From a checkpoint of a small segmentation model.
Model: 64-pixel images, encoder moe soft, encoder width 256, decoder widths [64, 128, 192, 256].
Rows from block 13 of the encoder of a small segmentation model, named by matrix and row number. Rows with one number within an expert belong to one neuron, the router's apart. Each number is 500 + 25 x the weight over its row's rms, rounded and kept within 0 to 999. All counts start at 0. Numbers have three digits each.
Before each expert's rows are labels from the 100 images, of 14976, where the router gives the expert most weight on average: "peak on" is the class under the peak. Only what is clearly more common there than usual is listed. The data: rendered scenes of coloured solids on a plain floor.
# router: slot weights (encoder.blocks.13.mlp.router.weight, 64x256), inputs 172-255
# up: expert up (encoder.blocks.13.mlp.up, 32x128x256), inputs 172-255
# down: expert down (encoder.blocks.13.mlp.down, 32x256x128, transposed), outputs 172-255

# expert 14
peak on: cog
router.28:523456534476555520460501457509522489492465467493487546532527520452447529462496471473495489533477515517526494473505487531452444514481507509509471446511473475514515509512525477552476510534516510481503545506491466450498507524448493483488496520521487475491
router.29:468539471499477529488526550491498486555491498525487476464492486506519521514497522518495514481525496496490499531510472455567496481499521473493516514488522511496473507425525488469532455474524485518493535553513500506494494524523494496500498518523491506536
up.0:497484532505493521468474507493525456504503493518479472501462481520492521496496488529518528503518525515449532481513439497494479493495528497511509482493548479476491503459529487502510490523533468516477511571466497498491521503495479493460523524508504530523
down.0:496542468460512488486547530533493500499472497498534503502511549511547496475497500506486470489491516525529514488497505485530511495482478491495514497492473523515488505529532503574537536464545558488390483485490513464477504467469480530501493455446512457519
up.1:521522488494510534509501544527504480471523515495491543451538542533517470493520527486514503521481508454459490528497486507489488458478477502483502477449509553467537486545458533522502517514446504462489491518473499460482554521467463500468495476514495531485
down.1:463523492489501469489499524530521486462451507524502530487528519518500501505526520489509465496487507500513507496483501493521533500495503487514517457536461523489518498508484465549481510517539491481444522484530466463523474513455538505497543499506460480527
up.2:482493495535489507496472504494499514516486467541486519456477489484497493482518511479483475512445518479479479507457508504485492528519509505507499516540528485519491497545455498503469495515536520509489463482482506543498509482474511505542493513457456436487
down.2:485481541450499525507491510490505537513520541466529460517466469476517486550464498517473491467469489497469541506521502520500538490510507483513526493498517511488462494489534525471544505512516457581572524492534540491513497527540472516492505490474461498516
up.3:483547489508501509516527530490477513518475503510508478514529504495534458537498494499483510488503461496475512543468511510508532502467476525507529462519513497509456518494503501480484458480455532505550466503531502486482530474510491473524512481505502493504
down.3:491472538524503503520437507475499511489506509530527498482473457507420498533490472514518504499496464471468506485508490502515492495521530523511502484537542486477526487488494515485475468547475474527637493491490508519520481472502516491500496528507485518496
up.4:508482513514508558494480518507507491518539512494500496462514557519526461504510487492492493542471483476432527530491492480484470493481493518444506457447522549466545468485466512514480490499467472477493495543504460497471515522482453505464477492496504530468
down.4:476544491489484458489516514519525511456441506483491527501524506506504512499507544480507475490512525507523496520499509479509516509479493483485516494521447503514496510549506481538502512513535503502391540497505476472497474528466523519524531473503489491526
up.5:487480539546452547501497493461460525519477511562465525527507472506513489494487479475525499531464510474501554519485518473484486517466484503491525506511528492509498466483504530471510465487502503497501485535525541530450503491512509474526505470479509540508
down.5:489537523476497473466533494505522494479484499479488468528475491478502562496510522537475465508550534525499518535530493499523516465500488480510455488471468497506509501478503504474547541485499481519398502497504512506494467537491503530509522455522483511474
up.6:501537485503501569463527552492472483505508511499498518438536536511489499519512532477503487521494505470474465496492493480504509422468461478505493462444490547472523496511478501501498514514476510494493498496495493468472555522477450506476474467488462505482
down.6:473509509499490468506498549496522512465442490532479541500530501512492513500505504501510475475503501491506507508477484496525528506483524484501515480547463525512509496508494484530501519535506500472438525487544490472519494492458533519508552497500477501553
up.7:538465498495515574462490533526475496524525514521475529473513522510519512500502485482487478558486501453463535549491497502487461508456493499481481472442500528484536519504452531486501497503451474476500500533496499480468514516475483491452449482483492570474
down.7:438542534474489440490524511522530483479455493472477528497510509488501536477523559488510455514503499494510500512503497491509543483458502488501493487527456507520528502521492482529498537524515509499389516471516461486499476500450485532516504491503457481507
up.8:500530526468490532514517512501501512485477533491521526458526501486535470516515493468477527447518519523489515511500546486515544506519489506483545500548527526476487504473473486503485508460464513496519486505577519466509505470517503522485477463478524493513
down.8:501458537509483523517460479461502492480545516494497511499473465487445522551476476497525506522472496486470498506501493508499515511506504495482505500534522478476506497480480489458482497546478474518576514516512518528513484502516536463493514544533472510506
up.9:490521502480482448531489502531498530462504540462507496479513484506482515481494502513499508495535477527486521472539553473511516465546484502491501514561499535463505515497480481496506527480472498522514493455533519501532472486512489529504469472502513506480
down.9:533488496509483543515504502484469477490549521516499498506485480524480523520495495503527531527510489489479495526450497509519516521494489504490493489521556476453516493519490505449505468554479492499462494538468530496513509476529510445464498553517478477517
up.10:462552504515471546470522549488487476493485509509480501457558519503481515517489519490514510506508503499480509473514479485522519455473480508515505438459521519464504490491520478488515497508496508511502504514507494468464551518484445494475488464514494485502
down.10:506504494500497473522502560487507520470447491548501520518519509532506501488483480499490490479498475500509503495479466498546521510484522497486522477533462533527511504515510479566511529522502530453461513482529517466503516454466514524509541474485494484549
up.11:500511501471509502531488515465506536484518523471487515452523508484528471485495507496481524498492496539461500530501518503510547512528454503451547549534523546477464488471472488501475488450487510509522490505540548503492523490510493503484496496481568494511
down.11:498454536522493527513443464478518502478540504504520490491470462494448483564486462491527519507485497489474514497522505504502481515512508519501508493520539475466525513482493506462477477526482471517634502508512523533516483497522531462491492530531479522498
up.12:494553478503497530482533541482496479481480503489513517452576516485487520529526521489530508492506514486475482466496498486512481462483470501538497433486514520486508497516510508496506503514469507498508511490484489467458544508487461483460502490510488481504
down.12:492513518513489471516489567490535504464470502537502533517514517519485497511490477495502473494483487500516500498488460515532545490494517492497526479537467533516514490511505480560500522522494531460504482489534501450501521469445512519517542484491474491530
up.13:470541521528441490477509502495513479487472530490491479503469483523473529500486526513529523497535532524489505443516458471527508444510513477519518524517554520466513525480524463494538486449522498526496495532492511503492519480497489474477498481513477505501
down.13:544521468495508503489517547528481511509491475557530482514506523532523487484502455505479505491524459530521535508502479488558500509498508508496510475494498516522472519519513470552520505514525555463403499511505540470493504468490493533464527508483518474522
up.14:547483507493551512485495494541527448492504471492453521495494541491490521494499476513497508508513518520473497506515440528490452498501529511518464463482511483495512488505510518535476512544491490497475509531444467468487554517443476494468490512522491529481
down.14:483534471468510480491536534536524495491469513482514520489496560517552480473504522473495458503475529477508479475481525508496530480476495477529510492482468532525516507541507501562505533474533539481415463450492469459486501481449486509512488468439483462533
up.15:487512526473489520505539508494513508464497535508509481516508520463511476523497503465464537480511491522489488522508535486519560479534460490493536495521550507490449489476500461515473492445485518508525478513569500465479508495525484508471495468493523477521
down.15:517444538520484524500452475470512526495525495495516508483471452494440498568487476494523511507479486468463525493507494514507495515505524511504507506521523477478516521489479503474487492524475450518599513510525517528520488485513548466486497518523484532504
up.16:447483511537478559489484473441477534572527540544494451539475502481523474485477487510477496505472495466484519501485525481523526522500516505471486521487495497480493473459505487484484474464512464531501528530565492543468456512542498504524495488448515506500
down.16:506518491499486467497507487497524546483511466495488526501499473479481526498474522509500508482531498523511485530538487486525490517506503518452508545491480472515456496506517515497523517480509484497419549505523538532490486534524508537519535470515547539498
up.17:445535531530451486491485486497532496500495541486512463488475502505487519479482524517523532502510503525467534452523489473533533472529513506517504509526523508444507506466514458511502482440536485543502514522520500522490470481515491492500497488497502462500
down.17:570517459489496505504495515513473518508496486566530487530497500546521497491498473525495527481521459528517524511500484488559487540503522535443518506515509496522457510531521496524530495519522524478423504525495557481495516495517498528464516511508524484517

# expert 20
peak on: sphere; dome
router.40:494478467490489486520517458493483456528511486508460516546506525481515495469505503474511515533480517516511489469473471504515472466518499457528510507484476537497500521500477469514496449475473533466484544515519489562517522508513523491528544474501495507469
router.41:549492521471471489523464485506482483481492522521461496486469510525494501487539511505487489520487455452490529502534520506497503526492485507509565514502475515473492533508474514485540523498470491510553494474466546484488486502453513560477470484509501517462
up.0:464514514515517503481501467489498481491484479466499521507521523497528488481464517494503496493513532530511491515504478513551501469511459462515440507486504488484509503489502489534452511478531523547484548508497478516483526507495522503474537497518513473503
down.0:468486470521465518492483489462472504549544484495503540490568436494505504526498485507453498517514503500503567504491527469529500468512489445547509454496515512529531514443522521467531483490506500460480528441510507508492474491509502480521497512507469510468
up.1:452501511484474500512507517496495490511519536507488532502536499544529481466470506509495485533474480475457533517508532503489495503478506484463498504493496508522461521478507511507525508508482459523483548512556499501476501492520451496490506496531517524489
down.1:523454483522511481495486533480472492512540465511500496497510491498491453518524450493474523491504518491498498496519507474520497474526507511559497472488510506508504507517510468487495512477487526494397450438483559494497518464500466481510504482506504522471
up.2:498484497545530491491504476512514443469475503484486492489504489512478482517505482491485524528580463496508487490523496474514497507501512490528488512484517485507512447481512498516440501496508534468498490511496482487497484482506535482480463482477478463519
down.2:483490465460474529490491507489480519512454519512502465483487495523479544517472529517525474482515485477510498494476506515495514499481483453477501495496524527503510518482488536481514489494500445494399513525511479510533505520496514528552514499476480507499
up.3:467518543498537510449479499502523520514456501474514537484540495514517512498474491512509459486502526496469525508507506515538498477484482485509455467511515509488492497489539493571430501489530452540495556501520489540478482504498535503468520507505495500566
down.3:473489467512464516502463497477492500521544459534491527490524450509486510538537449514482493476527480487517539492512530466517519464549497472547485452467532480534522499459526503459505469522533518480402505456480510506515486491507478500500497510521474459467
up.4:481479509517523511489482525523491526500502472515532477478487501527535483528477495478530474484477518451486476485527498486494459457452497476513482514490533512493477533509532528537467490517472487489510530484522508478481466477470479493511490520477462543576
down.4:487514469474505500496537520482517502506498522514474531511491485507472500519496492515508468490489471496481487534454529495490510495508488523511529488521480449522486442472506518525496456535494497527624479556503478517493491524511499458463481513533521453482
up.5:493481492497471488532548527476458487507486586451500461505504515490533466468561530515464531535498482514473487529497493512489513494467456475423510531525499506510450512522468513467490485473475517537531474520507487511501504511526494463497509509509503543467
down.5:518492529482507479481468525486524506484545505502511535503497489513476542537476521508519500501487519473497520503511498508527553505499483529532476470473506513498502537543527505500518523521497481514491488465498545458469484442473490524524448451460460529536
up.6:468553495473510509524479517525523500524536509510499514524499535523490497472459492538483465505478479509490519478525530550498524497520522494452516509522480520506498535472491510497544515484479479494490513502566524507511525475525464488531511499504491495454
down.6:543444490551471491495523515463479481529510473492484490500492492482516467477520468475472544486501517490485509500507507473520492511465486537508497487507510488468474506551511492470502517465499514501393464474506569478451513489527477462513527477531521547498
up.7:553582486506520461519504470514510485481499460505488515524472512470465518523482498492537501474522541485570483469530506479532486504562523500507490559501501500462527483500504475521521484496506524488509476523509508530515515487509495492509507492499526507459
down.7:508484479527455515488513504455498519525506502483503455491499510489549513441507509499488507494492528484483540460503493498514492512454483511465528509515552542476489543516484482483545495455491498491431542490506534488500490516520498492520518527485508513496
up.8:471555510499486514459516506464475495478458514519519529488529470518462505477490508503502490489508508490490519544455524508499528512480464505489486479560519477517502485503515512499492453511518507544538498528527516492489512471523497485449496472500489482499
down.8:493553525469564506479487499492521497475498546505523505499459499516508521471478534514531485495482479498463499498501493524498496506479462557460508508503490482480492488517486527529473488527504481548665512559498498531489478492494532512454448502487513495542
up.9:526560463501531479493490482528511484470494451514491519511476525463450518541497480486537521473509527481561503461507489453519471495563506508518499554498511497474543499504502460529495473488532518499515464540501501529523516478498517501500509492493530475468
down.9:514485501502466513497510502468505512516495512472512451494478529498546499435500524491492515511496524508483515475506491508498498523467470502435515517520536553485464537526469486488544506464484501492461538482492504493507505536493507503525515505487496530483
up.10:469506515470478481517506536491465470509524561481490540519508501524505471464487502558512498516495481484473533517507529511512492493520501477453478521546480519506469494500486484466470512493483485519491533512535487525519478499534510487487501484523487549470
down.10:514454489530467513494488530468519505516521484504498508470495467506505530533524517496542513460470562467481531473507491480534515503488481516564514468512523512496544563524504452473500519493489482506362469461494578490491479459506499490517489502489494515500
up.11:490555528493502507467503510468504504479434503502525522469508472492457536487484515506504479463503501490484507555465526533511541526498470526509502482572518474519492469504532519515486446509527483540544480521531523519477511486526518479453508500490494474505
down.11:496551536470569517484478498498525482475509537509529515504467502501509501472480530491516495494469478510468492509501490528504492498488475554467515523512489475495495483509491514527487496525495476546681504548507501528486495476485520512452451510488504498533
up.12:444492511502499525477487495492478496507514518474504537508557498510540489484500504492480515516485497488460524515499505514540482473505462456497445473497503512501483507488519492522435509477520474543484559489528482517468502501514500512465527475541516500517
down.12:478478499519484498496477504488487504516550462503526547494545438500490492538520478483476501501521522525514541502518535472525529461537504484558499455494510502529548523463523477479509504511511525492407481433487535483501470469477490484516487500496455497469
up.13:459554541495509513444455500510520539487483510497523554483489463508502503469453523487513506499474498493458537496489533509536501483482466483500475482522509521481502466491526496535452493531540493542488535496531516529463469491478496516437500509472511471558
down.13:475464479520476513513485510492526501519530475515473512497505464486466513537547462489511487465540501492527521489531542470510527490553535507554468472470499474515537498473481490465482508498526507509376492450497541503537461494517513472515478469515453466468
up.14:483512508485485501482509527462482496483467522510523504483534485516475525469494510510480494491501502476482492533460531527486540526479477505474499493548530467528481507510523539516519453498508462545546511523523504490473502479526467476473503507502495492490
down.14:483535526460541521482483498497535507490489526494512515484468506513503532480488554510530469496475478491480496485500489535485507521499476543467515511511502494501510499495487516521487488527510474532668527551497492519497472488500538512462447507477486478533
up.15:535550481532535466492497454503518463463489445511485506501477490486479505537492480478535523488543525484559488463526489459515478501541515516535510532481515486488544476501501467541481483499525528480511474543503500516507501487499527494487493506496530487495
down.15:499501481502470516493505501472478527518481527475514456494486528498534518446492534504507490508505507490489510483494493513483496518479475475440516525521541563494472532510475505488537485463493486494458538507496495502513506529498502516527527516473497498497
up.16:503576512503507496472503515516497518465425509455507518465520504516480524496502519529518479479498494501512480545504495519540533491488455501502473508516517487481496485528505499510463459488517510553553517548479508506511516488476522478456523508503486479499
down.16:503529539473578499471491525504524499463473519503508505499472514507488488484496514497550506484475487502492479498502475517500518524481490577466513530512492476486495492540491499522471514530514495563633486545492532494498506464488510524452450488489524477557
up.17:481558511496494515456517507490504500478509493538528557484520502492468476520516483501504493497495481500504512544499513475489516505512502523473497495482516437524501453496511480501490465526526503522531484542541521492453502495486482464419501509529552487489
down.17:479541513476541522491475497493535494494536521520470541519502492501485505511516491498529475482494484489507514512519492511485489496507500520523484490482470441500521490487519529521456494549509474543652511521516519529468475471482510509465451487508495472547

# expert 1
peak on: dodecahedron
router.2:485529486486497485530529491477471524481510544521462516523508499479494485532546533466554536518496535525542503507490470505496521545474481503486514518505517494483474526514469491465478474531475532518523490494479550483514517467479481521504454488457464507501
router.3:495510499470471505532507509482501525496525517477511475543508474503518462522544485500522502465554508545526504520497476514489520505472512511456506500536511453478485493477463514495525514497506496530507483543531510464539526516544477513497497510485534496470
up.0:494454515510513529472496524495486479510498516548510520462492547541477501478504484511458481531494444484461536536440541506473474488530522504472532487500493534556518472466492495529479473526494510459542540486494486495489492505523528476467520518509506478504
down.0:549489524538491485478463502479508520487504509509504541483487515482474500511406506481452502487485470465455482500519523503495497497500498544476546487487454496526492451542516499521483518538505511475625494487512480490465540487506511497509502506507531541515
up.1:511487484533502507490482482500505544543516481543527471503480509508507484479524470454484500505523488503456518553474547497505468487514518530514549499488511526556547483519539489502490496511565546477504475480488525492472465496489487488493545498517509472531
down.1:534464508526475493503479513482511541512491518479484544460518525476509516492447520495440493506479483486476474466526532494503506499505455481470517476494451506503487439540496470482465548496499522488541509428486476510470511535508508459507517492521507530504
up.2:481516507471475547515508510507501515511528528490502496525534498519523511485538501466504507496507483526508568492504494548503518501505480482446507457549484495480506504462478541508503518526457454518489492473523502475509532516549476492504489472536522491448
down.2:482492467481534521468527489524512446465531538529548454512449471549447536502518506527547506531547532495523487472481489479497501472486497484529469515483539485504532539499480503489516526520502485506441470508461503510526456473511512549507486467465479478539
up.3:524474490565529460513464493544548513502467497487512503477459521507510517524465546498530503463497514472488479480535494511509488495502502512506498541504511506486527522512503486510499509446529459521492469489458475567507480527528535511536536551525527517504
down.3:499447521532477495509529543520443515495487518471509474466506539507500492502480514495483533528486486450455515558454500517495483494465490489486507466493518547542527498523470493479514493515489490479492480514479494487532513496487471459531496494530518540529
up.4:499532492511427494502502518540507520484525576473509493522537518523491455554536498477505515506547501530497506543490494495573507459472468507453490473502544473502498491498489531506526495516542502522503485517531505475521544498512468497516501454536574495486
down.4:489518483466503503505555507501470440483502504513539492501464464516456508521523470529510494467555500495530501534463472477518512476494555512504479524523519509537508538453499524493565499497490511499476494503491515504550468473481507517528443463482494457545
up.5:504502507513497517469517534513501497471462523517512508466492563521485514456508511505460472531460450474470517555436533519505500475543482503504525499513495539528534490494482476539477456501503507495563522513495493507491507481498544472493557490511512469507
down.5:541516516506513475476449491477514530493492499516504534478483523491476497503432524514461492474469458467442478479506507517508487491521502534477539506489455509502483469539515500546484509517493484480628500491517468518462547476504515515496495499508530541499
up.6:504507541514491473470471497515492485481463543523538491481475522517480517487503472456484487525513486510479539536489516471495496461510474532509525492512505493537530514495560510487509479517581548483518502533506511487471477491481487480471493455504527472535
down.6:532473512538465484488498503460490517519525516490488534481520530476499494460422515478448500513481471503443487475496527495504461498497458498465552480495446501493474442552517478509479505518499518458609526479499471501452524506509506491500528516520539518499
up.7:510473480512487487500496512527519524527532516525528473476485546521493488468499509520473458548474486505451478523477537546500469497514499466518520505457470561506518536536496478543526516471496465457489493488479502482497466466489518526538529517507519511496
down.7:477490531494472520503505492479479514524485522477489556480519505478526515519477528489475519480469549505486502497488498489519546505493447494481530464537463482466488449523526479435481505505531521522429511460499502458485503554522482484481534502501493500504
up.8:538453499520534473509483474519495493505493512455506496486449512513487483577495510492505493480511527495495486493525495492456453469487473493516498480478504503508477526500508495498472510465504515511492449495471506535495487547511516527511498522482473521495
down.8:512482511489506481470480519522450540524479497487538482491515524490533492496456521505464520473487475465474512531501496528501505487488478507482530481500502523518486510512511505538506477499517460519518494523528488494489515502526468496476483513515534515508
up.9:471493482530461501460494477477517520491494523500517507488501505474477528471505447472485463498523479493480523550469553485466495483518498547525528459518514501554522459472537497481482494522552504481510507478514520471488470529487508484487518480497500466510
down.9:539500492524485497499476510487504536524527531502505547482494528500519495496415529483459492515490483507456474468511530506536484508513450496460541496511449509500473460549511451507466523506502532468601512453495468480445514514513510483506521520506524533514
up.10:477532466503481477504561500536510512486539511487486516520535510508485457522517537455492523538511459517517478527444491499519530486508468480489494540466449509503486514501499455518510485488535538482504503547520498444524502485497458482530491485543507462503
down.10:492506494462521521500507508494487458485520469519523517502481490489463505543503456545505498480503462525522496502507480476481505492543538519500494539519480464519471456465539544471511514520491533481504500504480497508518522512495470495471457496490525465468
up.11:480510506471455508500467526511508520520493553470542482504546490554514477540519502568512504476554507529479552499487489538536477500480508536453481459554569486502476471491478554499518506486509459510502498488517489489517544519534489497489491497515566499492
down.11:526511486473496485514537491523477442476501504502534457521429472518486487508542518511509492494538532504499483543456463501512493477485524512498465516513544503510528556487457501487543493495496487513454446509485514508537484486474525515525490485494488498543
up.12:512506523553497485492505472517497500519511513525500487500507525500499496460511477464442461551484484515481506530496508523522485454505464476512514461447442518524534542523557480535491501471528504465496510505519500473453493489459505512537550496511541509522
down.12:468501514501477499510522501472476519505491522468479545470569518465507492477502496476497522504460544523499496508498522469507492506480462484494516479502460474461476472533532484438491490516532534513445537483498510487476479547506478483497569487496501486495
up.13:473478473499519519509476504520501491537512493528525467473481544492471498470491499509483464498484478495457499525451572516494458529551533462524529505496487551532520512477529466522506488471532475464510502486498500510500455471511500514525518529501498471517
down.13:518469529512474523496505505483493545509493515490502559471505486478520505525439515469459514466487540487462497478508508501509534494481464522469538455512452488497486462544508481469488523520530504503476495453520487452461515538531499462481517505502519529531
up.14:501522529516518477499522498482503484488497505487484507522495538484522531443477483465463475480465506486486488496502486561538525483544482489524505479516441516494538524483561503560488518482483502517490552480493501437459508507473497494553525466509512486491
down.14:475505515522484500479561502513518478459517519473499464526516523496502477470526481443520520554499538528545510554518547484486487504477479485530522480466505483498507523498480491474479493528498553498504497518500526502478472502461481500514556449498473490493
up.15:474547507500462507519489538541513517529537565486523493521560503551502475552524512508512502504551490516485517503469507512541508483478479503447500485541543483497490493492463539531519494522518499482517486507516493456504543496535447496502481494520567475502
down.15:519521474465502499524540475485491419473516496526535472531438472528475508507548484535524497492545502523532465519486464479510501484504550504505459526507538495529514543460486526470556516490469518497430470490477525523533490493489508520522459481487485475518
up.16:510530543477464505534491558503489527508531564493500488535541514538505479489529477512490489493511479519478539501473503530512529517501485500455513466567487479481478481488473550514496509519465492495496487486508508450511546512547448488525500496517550477480
down.16:499508481482520501497524493504501436478525497527530459513459463541488524510541491521546507495553526504525471497500494483510511478498541492534469520491552493511527555477472515509525525498473483516414466479465520527533469458487509514521472471474474478538
up.17:523488519536501462504430498557517503483461510499497479482476501513494523486460571496490546494461488443477488521511516496534494512524500524519485534478520508480513511547506487487527496467520449499497502502468456540514469517507511523534547530562549500510
down.17:494460506545475511516549512472448511515484521476484488469546538466518505497491483477486513516492491486449527548446479505501458495473499500473524445507485502532506457520488496466485482535479505472485525515490486486493519512487479474526519512551518516526

# expert 9
peak on: disc
router.18:501525493493542516484464486509490525546478471565476522488486463535520536483499529547544467486523496498495528466494475506564532526504531526505505512509507517481496502543486496505524483483508476459484493518500496530516469491513527533482484520494541483526
router.19:511498486466479475495491502484486506511443439533468514499494496523467516477505519556537461505495508525483483522449465508545498492474492506522509479512516505497503496516496470477513516487508534500475495516474493519535521471472536518479482471483490496504
up.0:499491515525537495527536492528507491467476497492522498443489493479515497524485478470496542489512513482526517489565525463501467518503526485511463503469478491493501494478550522496479511486524498483480503451539478511436469476486470505500529499499514483537
down.0:468527509478466529487539495481453497512516483514515489525489516465476470493501454500504529486533490536490517500496521474522494480490475494474534422538525464458512485474532485484499474540500549481477500485520499499500515532505469461480486515509523473495
up.1:484544458455486469492550500509499502504512449523495512508516532474535520516495476517481497470503514522551523535461476503515507502523518503543522485539464521546480484466529480528511487509537532507504495546530467504493512500492528493501528511502523430523
down.1:496496474526517490513442460475504482501506520477446503494457475503511481478476539518482484508488461507480467459537522516511494498475485495458472514469469498505505452513484505505470558485512502486549493463495501498526493518523547443499478496514461542493
up.2:522469478511507481520540489531492498485526496500535489477502518486523473514495455468498542508508505505507529488536522456488444506511526477482510494491465510498505518481564544487515514495519513466488498462533502515458481469518463498525496500516513518513
down.2:442496529469457515474534489480457501503501508487514475511492530479478493464511459503482509461525508514491530515497549486505500482479490508493504408538528478483517492454525491478480476527514531500500511493515481489516477529504481481483488516492516436478
up.3:488508463474442479515567476510461508512491476504487468514539508472528524464523469523487517499511509526535505559463489506499517476502503488517489503550492460506487521467523507497531489486500522517504523546513462483508492490516511511529506478499544463497
down.3:518500449541495512497477482482491478484473482460472535488458457513494466517459530514502514480496499480517463470527504527522496487483495502537472514464494519516539469524471499526463508495491488508491489466498504451520497469454545472500477482458455517536
up.4:487498547533559517503513491509527479475482507482520486455480493511503519506473487469501538513513495488504511484569520476507491501509518483527476478446467485481516499476537519516466513484512492505482505452510476493427488481489457505477519489499514500544
down.4:490534500480457513479512498506458516506520462540525477510493520475471467496509460483514531494550472520493515492507524480519508506514477491480526446519527471444514485506536478488512479546522552465469483492512511516502519500488456469484487496503531460498
up.5:469498549541556491475494489505561492463483495454527498459463493521498523498463526490495526497496501477497506477524511510517546518478500522494478491451504491483543506504493537539453515492531478528488529472521493494456498480488488496479522482486479514569
down.5:511524486491478507480507512510468538538528449581512492485512509491477454509507466481509513524530451489482522507484519475512495533525485508497535500490503500480484490522516499499538468516512530465462485497497538534443530488495485466483501468512560514480
up.6:490487472468517467491526506490471458530502476495478469498468507507516491512498476518514498516551506524484458508437482499482475474462503483514547476486537510536463453488502502487458486515499542488508448540493468527505517496540505509469505511484525483536
down.6:488522519516491491539471490467529524450495525465471515491510504469505511488468533512494491488473479482510481478534485526501546516492482477466508527491472494469502463508505505512478564493475511517511509475492492458530523522502503479490489498494448527497
up.7:529462451522503484519541488537484485514522490503516496483511523492519476493522461473489548512499504522508537510519540464468471508502527479494516515511460513519501542483531557492525520470517503475489493487548514515483474456537487499554478480531494528495
down.7:449479528504447500474524487481470493499517521482493493522482518490490517469501480498469506481527503501479523537477555508504483490490489512502470401529536485521525489456508505456470463530505519500493495477513481502529482520505496482484505535488487442495
up.8:538481470501506493540531505553505467469505478495528505459493545492510484513505461467474531517509519509534533509529537495475479524530516460496494528498476495516505541483533541517499517476514506464498502496547511479478465432497501506565480484514495512523
down.8:450480516524453508504540487478468505503518522459500526508492519457489491466498479477454508487523503494482513531513566484490485486483480498481496422518513481495498472456513501459464495523506538507537498462510464496512509552526483476487516534501486463488
up.9:476513552509496547508517511513526506467505478509522449502533503489495531480537466510520509528491523509479567536492513509475510549494471514512510481519498497490512516470482518497511512517519467557485479494511490458473497475502500488485496483512504501493
down.9:527488477464492479493492501497417441505482514477507490528449478532492509478501549534488490494524533502530467481479526512491497453527469460536446537497517525538532513493485483475497485497506518506465479484477490533540483461478492496497472504468500470520
up.10:520489486504497491516534494529493499472513480499524486458487518461509491546499456461499551483503513488516519479527522456494454525510523481485511499483482486499500511497564530476515511503531511473489489461542507507456482472504471500524505505521497500520
down.10:441493525480466530489536492477468506512507507479518487505495510464489485483499467501486504463522504520497532519516545488493495487471493502474519404540527478477504493434531493485482498518496526514509512490533479483504485555517470491482483508501518462474
up.11:509491551555535533501495521482521462484488489502515464476473494498500528497477502463498557510540485502508499484545511492510511523503518494510491466452482462493513511500553505504464498501515486518494502484500487479430509485510422499477523502520507488539
down.11:522546511515484505487514500510492526495523466532525473490501515472489465512506453460521535506563451521495480503537522490508506531506491517465542475495520474432501495498532489510501506520501553478513466495508525502460521499483447506491507468521556490523
up.12:450493533486547508477487501503480470516456458540471504461473451521456538505515505517507498533543493492503491480447504492473517522469513491482513484488515494530534455500501498461478487521500526490499476493494507459513482467525502509472471488466478483525
down.12:511506479497519502527508499484504453467499506486493507540515477522502491475479507504489568517484516510569479469543445510527526488494502453510477546460476500503493503476531483494504562468477512517436528501486508463505500485497492516501498447488461508511
up.13:532470517573500521491522508487479457496475501532479465493490473507473479490530463474504531529548507506496501510497518446448477489497487544524531464500551471503534517477517506472501491529492504481496475509490484443483486501515491490535473479491520542501
down.13:484503499461464492509501478494494463480483500494512539536541500523492496488510513512493506485471537487542521488499545509517534497525514488523415509499520532511516500451512486494505527483510499511446531450488485453544480481455501510481498467459466432482
up.14:442519527519523477447479507503504510513485507498514497488484462503475516496481512523502503487516443467489549478503510511542509508477540508501459551472503510465509471498533532493492510526518483506490550474489480510502485526482497511499520535488483485543
down.14:508535514493517509513496511511525521525526469536479505493516520510490459503506497519528518530501503502470474496479459502503497528485505513478551532495498507511474493505484489495532462471488523489463492521511574527482511508541494491466505475514534530504
up.15:483480575506457532526513522508508512446472518501510438501467494487481514469537488514508519520504504491488535542489520501470509506483487502469498486496543474491537517486496520476538511526511502564490494500504506449488515492499484488526496452479500523492
down.15:521503453452488490486492500495459425504498495483505521534490494524491472480491523499504495502501529498545477479486493511496513466533497474538460540471484526515512537509527487500510516504489512513402505484486513500504495452447505526516470467465491474525
up.16:493502525542518509512527507505512489466490489500521489457486501464504508531476488451499554497520490496531492480555511462517484509490513473490478493451477474481509503492556510497480502497527503498497507464527495500431491474496461510499511498528511477544
down.16:491534499492479532492535498499472509492529479509536467511499523463488485492511436475505530489543484531500502525522521477511482511480496505476537425520534456434518494476537496498496487539498539487518488505522498495469512519496445516496505497513542482508
up.17:460506494486501494539529480515450504536537475493505520501550506483497521492534464508488510500484507520511578528494527489487502497548491489500523482552461503527483542468514530508488502502505501478495496487538520518493468507521524518511497473526489499502
down.17:516492471519475491508494482490496482488450528461477482480465475548492558515482542537486474492489498482478499532480527545503479519468467473521460465530503524526535500473477525482471461483490486464514454494487476498536512501504515480506514536487462494519